python train.py --embed_dim=256 --encoder_norm="batchnorm" --encoder_activation="relu" --encoder_depths=[2, 4, 4] --encoder_stem="deep" --text_encoder_norm="layernorm" --text_encoder_head_dim=48 --final_lr_fraction=0.01 --weight_decay=0.02 --adamw_weight_decay_other_params=0
Rows from block 2 of the text encoder, named by matrix and row number. Rows with one number belong to one attention dimension. Each number is 500 + 40 x the weight over its row's rms, rounded and kept within 0 to 999. All counts start at 0. Numbers have three digits each.
# v: attention value (text_encoder.blocks.2.attn.v.weight, 240x256), inputs 128-255
# proj: attention output (text_encoder.blocks.2.attn.proj.weight, 256x240, transposed), outputs 128-255
v.5:500522547448541419458499513406529479497489458503472448496515509579510480495496537456588492532456408543452547487519525502561555506531482479433502487458448474495527509504478540497492457534526475502540491504467498479512560458527484567546490454466466495530524477532484582498480524522470493539461509503567485498424492527433554440577597473525515516446517423534557511533493516462484472566558
proj.5:569475487504520499510478586581533512547463543505518541476461493500495502488547534517447592457524547463505513480425402473459490517479482455504582508602528493479511391505541511475522510503465476516505462516480501508444466499404495487499454466475438561542499410476494465535583517467530525521516470543413434481520510503555504480510478592478513509494451507471521461475547480559491509480491
v.6:537546446506501480503553554508506481491457407493524471535505525435505433498539530540513483502523485512488501479462537504490533467429542428491442514476470547505490514497503469593529621496505565538472491412548469457494485549450467439498493498464460517402475427511500522489529483516565480459481487535566587532470490555526503556515468485476471481446484556530467543460472450511429576491500
proj.6:481602543500476504463528490500514479475517524520448520525553573514531549476497425504498466473450463450499529515508639492541513592558500456527467408506521518479520489510502467536524506455487519491585546521505553547423514525490436453490509522541486491494550568414426459464483459543529487509489480431513522464463531453510465503484504448534593493442505486471533461491532564527552492500514
v.7:505460535462528463510522449571512474572495480506526544464445441503531620414540519467486526445466603528443490530525505507581480526532473422465448447414560444525497488497477577573502496494500519515544479483531468468504579485535389511519492480517525500551504506471528489501531464620532514475422480503485475486496479518501477432478512526476493485462549393496524512489525488534508475505502
proj.7:573449500524496586488569524520457481458535512516532444483495480509548513514449481461514539523514478487484505527422464519474540454553488519487552483541490469471543479538533463463459485532506473473483483504456478440519533549483509493549489437462474501564402471465540508504491521489446500493644535533488459424460516454516517489531479539542505499501487529484438448517500430527501436523529
v.8:544457584457529476498464507588624517529468467535488520557509425544491485430426551522476502426486531478571528538558455455481511491508439508424520475528507522574488520552480483495505489493467421476507495551442532486470519540478507565480584499465459515515475499434425457527488508503508496480473535499554531467470455546531606462449478465452539473547516470529553514537470458453557475496524
proj.8:528523440528458552460534506485480496575483471448565488500531509495427504486553465526525483486563494432539568501504460524512507469506554507544441508399515521461528565506556506470460507524521635553528525424471395528512445480521483503600453569488510489472495574548546455538521572430446499511489546552471564522476521514435463536490529500492517511544418530491504487497498453532501467466462
v.9:509481529434506497461545493485415544513515466555590497448483444463555521449513459526489479432471486540484512518472513530565459522505471483548517415443563541477453480540492489498515485477483500461494438501520441495480436553462495500505541533504512455474540528521490488555468542473417512419498523455494526547530546474483497537473573447515499492535506414409423454592499445533526515465471
proj.9:438456491464578500479607482499462532496483530486522445430505489445471488590467524566518523502476509464468529475597548503532589554480528511509550532520521506464514512506501568485516549432518512529514505464521470488517505563492530431568440497473503428454458501509507474427603522461509549519514480587567453555563499475572449460526474528454510517436531397513488454486453458506537452510464
v.10:467467510478463579466560485502524462478473550567546425479492481503549527495435431529589593545578517475500482471512532503467571508514487500518469461517466554544508614461436532505499457474412539472445544534468458504471466524504518486444507424449539554484486559444532468520449547572477561506484522497504467506531494514500513548462486468492429526460500533496544455483501498496482443420547
proj.10:515430471526426500550469548546433572524478496535411505456516513498512557506568503462524434554493564502468570528475438501474494508519525499493442563469511472537441417534537495478520534550525481525435484545512539430475510532538548483549485489541566452559504456505451470489440466509457499531479481453458573584500403523468496528453536495444454494493483459588505511467459530478492475512576
v.11:448451547483482511599520493495478515517489510488461518441623537452492596510544484499523510479484497539533523507546444456541492509591455480503618491442460507507524565558558505527537501448508484498483518524537463496510554504439530466497525484504499513555488562518484507472466483469514498423532503459410452553528476517443548470426489501534496520493472541585504478471477565492544508512505
proj.11:501484532471546492507500519469469525499461446554437516460488510509418474432486454491490494502564565381512487511488517437459501574565509421574510536498524527523458502467552494505520450549509477466510488493569523456515488534517548501501444512488497478508464512479482448468509503479444504475440527446565527513498544479464549560480540574502507549484459488473492486526540567535536468500473
v.12:514447458529524504506497514564502490540518530387473499555530454450507424553487501597440479532543477451460444499525481505481526460522473491414509571509450528448576513578503427441489471427453487464473415556536445501480488492495531543470535510501486476519461453472499526436483511477519460531468559491480498495504495515511532478411516447546530511510445513524469519543482454521547549464422
proj.12:568471467480539585446512453481504513502528457566493583460499501489489505434501481527506516461511504451537527452504483556550467411532479550500385500483568471529456528519466469465478560567488582465565460429525495448545474468502482510500487630470498405482535612494517504457463474466576484521515446534550552487523468495521468496472560509482573464497484484451440518567429536542492489477561
v.13:550476518482471498484515487517470496426543497476513465570460512424581494584490530567486496508508527481590512539425519524484472526497467458517541486479463461479482508491484495510551530445451486544483590542513465489475521482455445558585500546476475519529446448472449427539487476564497553478538541519485521464496512555468529605466480412519477409534487457556431602524495489468492458466503
proj.13:510488456411505508474563587465480534573488453536520442498495506515509553476511467545478546521558506451504543462504598555509497478551544495532491489524538464450434511541472489497511576475501498536634497563476516501505480475530553499451510491454553444501480544482466479434446523493448460509463423467524485556470500475489447469544524494518543451459467536460554461492507544520525458527450
v.14:516564469493481494471442511475515492495531560465457476467442536488501485535484491502517572507442500461429548519409492538541537514486505488471469489493543512429501549498392470498514528504462601453581463465503511466533468490449497548548504542462475478551443533451562496482546492387444473504449455487506513545453490503497476518494498458486514518540384478529427544558511458488482520510533
proj.14:459502451514570507494529505506536463591516492462462597475545494542590540486526502473558479513490480504585462548459466487540517523493495471513509497481521510571460499491491465517552482447511493501504511421546485550484530523496580434489437448438517488451588452544484587515532563482464529457519510516489421548436460517518533501485442551471564534518519501415536510420505532548496486460512
v.15:452448499548452512471496584540502518582483541494475457536596510582520524500490410478568507594502431515478463534550560492501485507550470615552568444491448496570538525512519514502439484534479485535433445499554488454529556469528483476559459484503467481482542523530508436597473532450505469541565484443480452469560487508547552520441540488459459504514457489496469497482457575563549518454490
proj.15:493532487514488581462528524505493445529496507484509453507485453488525482504554424501482521470543489548522542529459577492506494463496538448461435573511514491485537502508592431503556500480519496457448505405497555557465471587539491506476506524553501497498566543455522445532495406551542474547516454444472556504529489537471491479486562539467585461465502539460504541528485504475532485470535
v.16:519482464438492459521568466472476469470519505381494574493461395453480528431510561484466507475459562544518512497484513486494531496568514502448509510504468478501475539540487492526506437522551572544493525523541472489482543516493455536587499518579510500591493527480453491474489518463519538503483545534429432481491463505435515503508465477545513433450478500483532529452478496506443483472483
proj.16:491426499487502494485468482442473529487482493452567459521533481538461463559436446502570494448529468477504524524479497493525472528508532468522585521526502479459433520536500520480511516480560506460628470547471491548541509530529437438468431489425547504473461559478604515569477569485447508479595497523484516468447478426461496474493524531469525560476482485422484501541543466476552505496471
v.17:467560524450528486504534551500416486490489514539517427446534435474451541493472471505535467505527458456485481517476466476505416471531532551472565403521497456491508518484491537474490554549501504469406581571496532503522544547534425474486435468553530417492474545463490451454463482607503459488522527502506481508494446551497461457503553487513449527480538437456526508512471474559557450518496
proj.17:496384599477504489532505547442447464477472455432509494484590540528503381454485510492499418487514551485458559485475504445433482474418520521499460601486526485454556486539514521506488472501491497463497466555469476431479555529534426477549508528559496550421513459550497465493572468535547533543533426554527548461524481491518517524455488475455548486455500476568470473436548497513474450452456
v.18:474590422482462532491459411528545468471532568521522462581515526515476486518487500560535526531476446539470488472424453548494571500447524503485488483520411556501527492499502527479461527553500533457455510463500453496452517505452580500453468534511471539565489482502403587466459561450476534415520522448539524536485524447497487487480475453536459557433473508480458522522533498470510592465520
proj.18:501518522443493489461473569483507533512564498503457470527473509545510582560464476496493424440462519573471521535499510476512542580431465463488522512507457540532495484438492456542465463428491532588532530460544576502485445542479567520533526443462558508559543438587509430496526458531489501530422488537504483579557531542563479518537531549425476457477535460535502423456429520476502494523510
v.19:493513451529535486431429484498522480433499510413500488500494560469502503478542569437511485565545507478503530511530524449537421511522560447496606483542569510421430548532479458535521501547546494593446467479514512506542581470492548513473547456502443483504488475509430538468587455568548498481498517459442482463500502507473572499613560531511496470515479561543464564577481517506468533491569
proj.19:531546603489508505410473506490496472552495542474541489540471487606424532503444478514531474524454488492443548469460447488513437484518565501482543476515522481600538494488520466450489492453455541473493505522467541448563464538514547544568522472486540573551463557512567565544554460448414458504526503463506451460433498504467497423460454534475519493500503508570490523539480440528568468529380
v.20:486428477526466495499511442504496561498522487457571443542486532492446460512445512524538508482546427504550581450433545497435505445500529555542510452481506542568549414478535472490535534513528495493465535518451518525460519551442479482529478529535590536552488467499473489472550534546468410511490445526526482523493502555528534503456513467531570484533570460490507436522498499514467477472550
proj.20:492490551497524425571487467457483497504405497543532440482467485455498479451546547465521430556541541545554474482503473452533561511488510520534438529479475456461459485538529473459467512517451472493536455453496478487534524519464433543413475503524435482487544503436521483501466504540489502541447462473536558503481471497494411521403506475512501504537523461562489518531513425548520487514514
v.21:496505485515483479486503490481474469510516454516570502533517454503508509538524565470506502473470504508579486482519499493500564459492562456524477543522433556454574552565534522447516430452528427536514532531508442452448486591441492429550479590486417504479495497518550403454505521470460485467545542417502519552465452511542438450493520484533514570507406494438527473473522522440458476486568
proj.21:449519459437553458523501508539469550451521499574526448524454623442503459517503541458547496498511494561492542423473522473509524571422483507451552473510495491455452459501474472535501520552547511454578445424525490549512465556439484457513430441510558494455507556486504566504549452442558521604511495534465526450517491471444475460534498469459444473494538449509442482578466486555464481415495
v.22:482483486489516485491490526430502489533497517483484545471585555594491431522639507504547545621550441541417492531513581447499567525510517537495505553548539519487506502551465436532466465568486489462531522479450503534484462513536489532459450543578529482479489473493551481560572514457430422537555521509495494503483502438511543504486462527492471524486447515604495551484489512543528502479508
proj.22:480530537528531473506472431504490457491539552558501487536459455492459523521518485487505489515468429499519470529457530521500439477488502514504466458462429547536536483535539460484519551384538498535515398459509439545493496492457484519467554519486490524473516525461491469529488494585503559462432535441541544508519446594503510488534452564462535499499529550463537550431550607543457509572529
v.23:463390508504493502478468480466476504561530499503507501463495458500469481471515540464465489493509505546484506545480424499531475550535511587514484449530483494517529535507506505504511475553585469490476550520533495488502522523440436587478471505496584444535549534469437501540506474521514479575430540458488436542532472477563566530524482469535504448481518477511536490554501424546460534412508
proj.23:539463548540466469486454477557502462469434538453517422498537480532442468561512516545567471516435536517478563483509448467527466434518510472458553514536499516498457557564512463436447497505487558456487444527500467459527498593527434472554570508470502580465405509487580480525565493521526507582576490511478541458548613505524466438454446544455491572490563470533465459494481486450502512474447
v.24:451496575583420498485465467474527534513528469511471528528540446493520476554441463527511500429553527483573527514573553512489469454543480454492454433537532450536459430521517545531491557476519559537466474511528588514474576561458523443563551486444476496495441453515464541521500518481484486479517465519501498443540503495437495543517455526571513532491534420471528481518477429547533429497512
proj.24:601545515525532458519476511473571528559460517494551500413452475489488510409518526493467456528597499414459536501515389528481547524518457527485487526484479483480544517488475495430533450519423475483459564528521480546545495466535511449565462474564451554464549507503448464508539553448490480484509455487539492573464525437444550449495537451559482417526473495508505525476477434484495452452497
v.25:538531463500600519442494449532464555534488487497496543535560477509512564418536541531439459454493549468482472483523492537522485504559545536467530490473535529439549553561573524482512528471385517516525457462533447527519541528537529504495476493495435486529483501476452546576545522494499451552545494527488546541500427465503413473480573546428538538460504450506478555556483498513535487525446
proj.25:485456536424488492463490581489505539542554448524497456429516483501499490540499481488538549491550519484467449454516464483479485532463470538518508527591515501554500537446470560482441478563490418571471519555558516483445465485489511543471495471482484477487458500540537512498499481405515519429466498474522440510583515525511481540587581550506449480476479455510518462492508478471474558491502
v.26:464457569499472487559504484487457511487595463472529572499554433421462583468603567534483473467530527518535539516488495509517471578524479542527534524539490496475567512474511546439475510469505499507563479519556488420522485494528425436512454457482504534493462434556560517524518500536424529498541477444504472442535501532589484465507547441514480505500547518475544500489552537511504522504533
proj.26:525506436471514488441494442529505419461512502512540393540411567481506491523462568477507466514452520507464522509426499531438560497474583487445532489493521521510513454518494444539440506575520505437518443455505560578529537572477518541456466471435460524543525517487518529513550469496506485516450443528492547511513605472513489560539442493479501506544509452508463455560433445526519518489462
v.27:423544493492542487553459518553530472533549498509578450467424527493479508461505483519607495480543523466407487473525503481472497470474554492472489491486531579511589496514551464516485427523516622442493433462490507529513525493500468479540575429513530511532545545455489530367556472552523465453428467486493493505527497494530558430443505475488496549445503501523482476501477528501501545451481
proj.27:484464542514476537448562432515438450532538546541428469552512483524506596504480497480504414526513536513500460553479476476470494490514511489498429580457462568534481495517534471521457485461504472454515552486540525380581488518489531506513491470456550536526504492532486455518474469455424583544573498537500542546531466630480502540466432490491552513569463504533518470529493511494523503563578
v.28:550503452562491561467577452530473568549415532475560467477504508503523419466554573484434506483444522552478510530548587532465517513501544486478427511460516495515505526532494505519543507566413509558521493486459536547410545453482507523469496515486492513521489510492449504508475566415499523471534526537446502505440528423459508504533453476445550479493462524499458509508467507464439503578498
proj.28:509548529476478423454453533416513521503528481534511559434497537510443575511430492509526506522528470485482516485565473499594528565497476436547583492463469515436484519523468560519457505427520515566471576503502477581582482409610495529517484538503537462452416478564526553478490521490472505412527526467575455495526509470485508476540464490544471495423491561490505533517602478541550478490464
v.29:544462445485501537425512478486539540495548532432445477474539522478563519522431543473515526499409470537452485509560501563461514549499493507514500464469482480494578540467494549517544530505531489501558500437563550523512500481543527438468511466515490524502453504518509600481489478526534535557521529525540504479454516515446461469525387547517543524521467485512499557483506514479513437507446
proj.29:541510450517511480544503522485488485556526507509520594498509553503455482425537520469440543504611511470503485476424439468421517442456519483502544437518511447541494454575519497476478467489462535528444486546532508515527512461475556522508487493417487474555491516468530498503518542453533494420488473460488435473497531494529550518500533521492512522411458528460487468561560535553510506603511
v.30:546479492499505519509472546581469473476448517474501495512567569460505449448452483473491508516505523465532533507518431437521473487522474507483479520533587533472456483508497462548548460533524509526532526500585512464560550491497510566495521535435463448513481559474447423455490483528514444508521480458480497467514522513529581540509500530542465538571499505552503492515428548479559449485525
proj.30:453556535538474508483496454461505468512531517481521541522457514612399502437476468503530495498514501436508521492474541484504408481525530491556560484434459527530556539440494522525428503454517588522516515510452499479546507509517534485549509487488557519528504543485426495506524501506485472512514571447523523513482488557416484469456547490514497531481447510532540472482524476489509483512449
v.31:574469494505501443537492420516480509489480550521504553482501499522500528548555476583492607446469498475560486458554438510526546518498562450439467608457538536497454438515481493471545479529489450438485527529444509531500462500482517511461492539487515504523435408442506436503483509499533511483527512497449487547505533512530481411484461459441494535501491443516528467516527508499443512576547
proj.31:469438452457522460472565511505473461478495424556515518466509542409464573457508537487446462488504486458469479463477517519463435492574448532523480442445502492496472453519487508547455544530428608492548449439531504452544473461517491472536497538518464488542535471527491548470487492462519501470534566505509524492515535559513459547555403483595548441537464472507485529446483475555492545422496
v.32:519464470537483520523517497398545377533502581506542614513565494497532488507502488522489537464481469512520479501531439439521519508402518526420448551490526450502575530515536524470470544496493516497504480500481578531520511509533528573469490485516468505490544499544526492425484455544457586487494552508504500456468415483589483430507478527417533508474573568509535424468517504416421468549481
proj.32:501549496517526519468486504590514506465564488474527460510467517514476412439505439476498476456447464561490464493512518472494483414504477557481507500550554535500478486504488564467488536528482478545492505542435487426461519461433468576492466490483509516485494438539492490440506502449549482538485469500552507484532582550503495605493562509478480507526448508514482491446554494547461629448486
v.33:549466536471553466458476534469497487465424540543511519480476484534508497522439403463483517553481480509448464484467512472475504496572441508512556511475441501598471546402485435545494501595533545571444499530439495493537559436499526565503421435550535459507474565476534468511506499519507492506497464491515476518570491476425537491487514516478459501450467533476515514501538509474487515492572
proj.33:491462551569472525456455533478443533484435498475407553507516527605523508488588495509511494525483492493543517474509497514476459489464520526480417531542486450520504475506521475473507446500464516513482454529442496450410474518553433519564511521492539550561507455531457486532456429550506463526488531474478479485497422538466505493437549522414483490491533470503509544525450512477547506472491
v.34:528390499502476470592491441529516503457533486503415498578495543504491530488573471461422447500528528482534578444508490470502453494459548516475480493582520496478473465510559446465516541496518433445499579497473474508529451491499515490464574547565433537506542553460434513484513500492523532426500536598553497534511503511548446515564469503512455467455461558544496490503508455523485538442484
proj.34:496446536523530538494477485538533513490437404414432464415538409566511524553446435461544511471428446551478528491530473449496494499552529469534604445501580560546520543506481453546504500477499520502518498507537475547546441518528549537515481524444487510509502471486570494491518529479519535567436542417484525504425527529542540554516451476504462565525543513558505500464583499464445494570482
v.35:500488508526416525469516480525508481475470476527459524507547478558534450545548517572479540542494488470611499457443423535462505494462510496556541494520534549456501529512585457528529497506489561543442515540529504548489508468436556534526502481492553495496504532482525475415507538528533518580516546352491480560561557519541488579508473513490519543496482500464489521511471481529514481474470
proj.35:445549403470493509476503553487492513499475499542527514524534479470509531531580503535577493503475422528409513480548562470518444463498467476449458521504528462519442574605509456485502533543503591442511463476484474492529570552523559444488512527436520444483523552452514523524533507563523466471493474579555519436469528517461497404414514508450471466480509498501520586554495533482544491502490
v.36:512479472539510518507521479479539473371476527456452563540571461509494518501512490467559450537512488418474498546534570488484466513494504535499547524548499378526455481603413512544451481560470528512447526531559408488454561469450515526553499465435432532506468475497518518557544558487509489494569528458420473477534476470481506549463504516537541509506524522491493596490492497478504497514455
proj.36:571570532502536525447437499453518542575536471462514533466525457492478527500507406453535571504533453497429534469459491542541537451520512470471472480485475502470497500492508521487487544454550579465528451487480524531519443509525492523507482454473536443519481534511470497531549437473479442486470470455506528535427460517441608465512610565454450465489464482475446507514530551522576511444523
v.37:505461493493479527463446495493473503478568512509464528518455556520499476511395499449497496550468521512510559477541461513555466512505489451488497537536484436501447538497415482443481539467498517494533453500480566517540490485531476586525496485479515552491423454428507562525514524471486502524534479459475570482574488495546558546507510478509498500437469475451576530508506501501512437500492
proj.37:504538522568447417499463444501485476496548555447575430494533522528401475530534548504478507486502519514567503532487439521532462481519485468519473516439473548488590485515524509443501482520524477504412506475441459489525490462559523516515447516588488515487474494592523477503488438473466456435520476520479488471436475531394480471546503535478461457570477555635454550505482467566518541478515
v.38:484501521500569508461488532442454504551488505431446483489544476470559487575545566518468545499474507578481384517472461520567570555497525474549500490496513503504509538488437490499503559575463548543496506473419485564505497464454529489492496493451536510472492427499508518457497456471575553493497450544452498526467525466465462528450548499502574533486484531557525511556558432499384470550546
proj.38:427484440470479490566517507482486493545494496577543567476515513489470485437487514492487555486490491482528473428566460443499467501548451512476523477526528434428432425518543512450501519448458445500548513517498529549437540521557568498489518506509495592523430518573496622414513460482520437526554502438606504478471482505507431488521484534482507486466559525483456485447506475522447482495476
v.39:538431584414434561433489491464553473503529495468463494533456525628480476526592473505553526601576561571563563493525499533468504512520502496409547586536416490460556574504531453427557550479552498434478503441443541514525504525454533519548523495485515486505497537500494494503512558531486529451513460496476523548475496509549492576452509452521489551507431472536553494526433417487521487532498
proj.39:463492435501586437547535523439583472551510444505377510476511470523485497484605489548550476484505505559537540475509454441549454521496540473551496552474555516495432481504467425546520533496497509530436545532590509494452468520491576557459489588528527465492548543448465525467472490486547537503374499491559605518504444500568490486517463519541435455527503541533469524434561554478473533563480
v.40:523528478555494450628503489562461522514515545547514473478511412505493548481514496490507485505428497500463473477574510472545491505483454525480474503519508513500459448518463589571431512501484480515448458514512509509508525517457476486542499513384469488409458519450575586508450525487539526452567480528557537538451568521504528485504478477478420533445478487601499510503507565533510472484461
proj.40:489539574439423534454484519482514486487505487514519498530521528443531516497457474489460569494566493456473481473494458483506554553494486470477546461431515550451551506450556523517504525470474539527562572521542480501518499482591574442515527549544498450501430488516484557469574467453477439496509510430488480515493493552425526536546421471518561566532497506472546459483517483481488503435511
v.41:470509563482493456533510521505515460498525495544502442481477554621497514505463442490520471526521445502493536509455534508500457458514470530507492509522502438491593575456519542529545452467494533453511434454470504485545513441542547512574538454504512491503532548493490511534487523452511433554474442502543518474543464451533521532429512545527523525523490464523547468504504558593590496514477
proj.41:541475445487524559568557474417463461492502543481413551545508419505525450464616526538465539488504562527522454522527496452493422447428511516508438575481440487517473484518501481480538520434499451527431530512501457497463501489462466510432506602577528490503468594432528412510402474528536524493523540531519496510547482555505486543481467511496493518520531529497493546500532549413495507503562
v.42:479475543521494537515453519495475530571531535488501510604478497595449493463488431533535496542543511552491465534525491476417493554479391543498526476484495561494462475513422450450437476504565539443532514514519450502521503531453495497509499513453510541502523474459455560522547563481526473544502484423503443524470532523515415531433548572521450483483521521561513489502477475483497500560551
proj.42:525487474508489521525470477534539529509542516582500508524471418482584518479517553466531577517553490506534473495527437481451436441532522546536514483504423483528522506471554470462528428471521438508473462490479543462475486485530511568505504464545520596553449580493434474492481450494472498474496459418535520537500382534449522499602513537552464513571500504486504475532433531516453501431504
v.43:536452518425463582449517477524513466475497486515421428490510519574511563469441500537541513492514452545492453594515498519547488558536525478472465485492456454501599560466454522487393520425508492434493495534505504496527443476513518511535439518496478543524515439456470487567517453530630509497478532447506557538506466523559553460396499531536488521557497498511556566475507536527499467583459
proj.43:489462408490475462503493542524435462541555536483482468536528470507541466531502506566527567501504517460541485480464563504539521588528430442549464464412535514510420531500527412475454517479563483515516495438468575570458545450482488440474543498542534504528457528484514484515468563530449503472547535484542518495500560440475503513579563536484496467484516531484528525492520574494531516495572
v.44:454508476476475524578463469487558462546525474463493516472500502507484428483496477576437537431489510481504422530499465537534516456439518494469458520439507584459513496550547392467547503477588540530548511512581489526483526539453453549557500554494529621471514438540506524478526544529535404525509577486507529529515489517588462440473550486513511510440586518528519500473534506472510452436522
proj.44:517457459473515504456401458513500519473517516585526458527503539510494525421448461482551526484473475472561527457548514481518501543516421486532488463461498506508416497478491495532401459548463493568461515504489529476533441503489440382493584472499514517534478516584492441456518459471510481540467535502556456555498601499453466532517481435477503515524491503555557442511444563500444529478478
v.45:506565491523475446506441515466493521569390520479412535409502573555542492562563502516472510467541508526518458570487495490543491444447532527515542475517526546518494528529512453563527557509463508489478477471454484489440543514466453554521493493442444495467539536539446515500491564453461504417479493535503515469430482512464472510426527474476522495482559552524432516546506486445482499495435
proj.45:521523472457477550570554537512577482580529531485570489475479427465460504497461534528543493500447487489545557536559542480548521530482464522428502490512482468483536522461523549448547530444495434590472519483496469534473429493596560533509513498551511475473464517533503478460469475474426488416501483482552488511501467483529440552545430516456528505507525531470512551481580447515484461499483
v.46:497506528365616475492456547480421497478588536465488371509466474526464515503533458466530452550501488556429469543529482474539494603490528463489485480504555465487501522490513511512561589469487447469406540529514486476491482454473492497537431555504538482439525451480476506488564526443519493463503500479474502485467449524497593459523549503456442497468488489497475492489520552511520480439530
proj.46:479549509493483446501536448465459427444473533426502540507533518530511450493459495478430480475446572492517489523419559447485537467464526508517520571454556528425571364548549578514543529424614469456593501489483457514438511525526480501474551478578438534462476472550455503438480438502486526527519491494518469528486545640548454517524443485503564488575558477445444516532520504510472469514501
v.47:508542460503539439563446534519506530508466498511473460473545466378505499422503458505455563457475541462487466502522524497543509534517603488503478508479539470480447494488449518517465481500510477519552482475559518477456525460543473522451414532465429524538472495453575531464449497535506514516462484511492563455483434495485512510538472478507445529480543578500512519509502638509528518545502
proj.47:537481514442424534407481521533580535479529466450594515488506503506519564580553530543519511480529496468526506479437470525447514564485374503416477506511478516510517457455538517508442448605519505590490519508476506521518488492526532478488531484483581535497476463526501486533539567456567449459504523503457415512484594434470530490442519502476526480559450415495558494515513473543534513458438
v.48:523451506530556393618511488491478443463549451525584486570455535510509473503462522498464542489545525491486557532489592610485427576470540494528494472439504456502483514483452543505445525481488442496468446525423525522508518509463430442521418532513557490538477506512478464530482552519441467595517432510501478547472567553437521465513509527525515484540521497439520501507493502553556474524462
proj.48:477514558492410496498422497527472544518517483504461480521503494454487473487502467421538444422531537520577498437554388372498505534530529450445526515526543548451534494486455466523520468494545584503497541559463482476508431514476486610443554473541428557497502500549564470534442512517607499475503545523484442453565477446487471514454544472410515451457457525514503507523508485482463483561491
v.49:536549491521510488496565445531506564529462536451488475506465495531456508553548576435536486463437523473489528476513506437554487478436552481469489480538472490544532436547446482419477577477471510503517500474436476478498532497499542468574527460491521498537475509534551565498548529467451452414525467441498466471479481483421482533498494516481502503539546520500548474469541422463474443505573
proj.49:459477497576483499439503527478494478551478493489455472487501525537591611496481471520502474550464462430443490490452468460502487550531448611521516547498458510478461577438488512538573479547469474499482587481491487430568523498575528484478493449557473486497508554470486555541510494550515554511467530515532546571502584513522446522523462456517452531478519555435550464458483528612526533434514
v.50:444425522541570480467534474551577552525525482534450572473533488497574505521514542597522442477514472522535448533488447540509514525510505533540537535505528512489487531543456521507558462570413524534391446517540541476512542521482470489537512451453538570511524504489491485521529518473491479484446438507464534452502537526489450539555436450459464495496542453526509503537534614483488556485570
proj.50:496508465419521481485527510502448473525545489482535472527511501564532492559465502488449446521460466410564490472384590421456511461503498525520500527494542459452497502502514499504451466468541481467535507490517518505529478513493473479484505565523575509555488523479545525629521469555452547472517488515574507570529501509510503440526513456522510564491516544463554468503467456526511488554531
v.51:515480437514510520471427519457484493526521491472510505560458522543472402598461514548547453479428467554476455508523459515470527526456480465569534530442453500473451513482509478545523514455485570546540509536544468452503464469473468502482555527544462464442437517434505537544530518473493478509476569498522568499496548536502525538489610428477521470486498466485424497414466543515499453477546
proj.51:522603487425529456458562462485501499440504536512499554436513560559509515434516511456439510505525571471523570437418577451503519490438478514440550515535475482476525531552518500541489415492476494453504479464473595509484485535506513538557559427420521558471474502491507442513539424550484535472491449509445409488455489529509480507545437486578496471507535521501486512506529489531527519481472
v.52:551556447480511567497508533506593510485541523498555578492517504475404533512540503513532440567469519442474435529545541507490512579471501504438523505514497434541578464506479489464528521506528468490507451420509538474478545452494574544491507546523489514484515514526432458478490410471506497563482485481481469591482506503509494489547507457512483472481466480529451559533512530489517521486463
proj.52:499501483479496487499536504526504504548488458461464461558514474489513505459472488441466472528438468496458509417486598588539478409499403536498529480467471505472515454479491550550487513475451562486522471468541459445589530429586526508486487471518416527553496455438492527559547569530465514403514472551435515529508464443528535495493573476558514462501494567462496475494490523533485528500484
v.53:496494482452537482517517513569562553534518514496512511439475411520475525493552505467511461558473505429505443514564494502527450384536494550517493482568592483526493487455490498503518489419486418550517531461477432506484504502490501507570472493494534579525505483444536492502502458494513439435490489501508470500517481534505564495523481600448489533395564540499611434450521564523480515461516
proj.53:564461502520505519512504473518567509432496579537433493440502575493562505477476538528522478502497513442510549518406536461407494547558472568534511489504477512486564510526473538560447518508482535526479477526477546503517531501468473530458508468549441530525454512502495465477529573525531517519525495460468506466464552537562483546499520426500448493531557481559440493495498523433504502497570
v.54:546464515580493490515494501524484482509390517455475414572533510538435487446507532526468590433509460461508503525473503517471485485551501501586483464467523518506505534483456511496519468533525497483463526517481480564518540435433429526557407476568583494515446472493498528565522519476513407489511433444517518506501526546504481486527421472430483435523473556499565520427451456533488514455500
proj.54:501437550481537537500526470449492489484508548509513458438480518580550540514515491544538494468508559542479534544420428521475515555520562523506536536504548514480491476504468495474480422573471453504601537558432517471510457529523490560514565499499503498444555552557455463500431498523455554484494536479511500502400477502494487478525485459526503606463496469430460454549510470481544545485512
v.55:480498451482505493469469518478466518543508511446442489426518528455508463526549620557492462493508534485542532459493446514552454429541509480505443498510491509494531572554429543465496550494497469464465566524461500513522458534466487402481526533456461547503537524492478480546503515546500502534489555556451483457465474499543528486453582566571474568510442536561459483497560478535475466522514
proj.55:527446493557507491528453501597486534561470465470478453429519596559488527533449465457532544473523504467452542461457546404522552513541481498477621507502505487444442449465582466506501476512541458468493536491510519488526537526535586539462461435509502498542380498413490506479524481475516482458477469445565534558494554496458491493503485496480368514573535531519533528564449472457502494503544
v.56:516441477534518553519511469421470468608537467512522490444541478444530522529486472418422431492514539484514443497470447573525549424534528521571532494495441491545495529459544530494465538447537502475543515487465572507452501491556514514501507481512471478519542510480503514474485582541462500525493468571484431514449540452503458409581550534562502539474512534505427513524548498470461515508536
proj.56:546531542502477530490475507568561495420469600470507559559523470519416454479546500562523497553521415499513479522497566510461457484509476429424481523491501538545477532554521527510528384494493481494449464494562500522465507465522523518462453546522493470507511515554488511528546493525534554512428559453525503438577488523459476566423537521427475505546497452548502487523498486430608481431444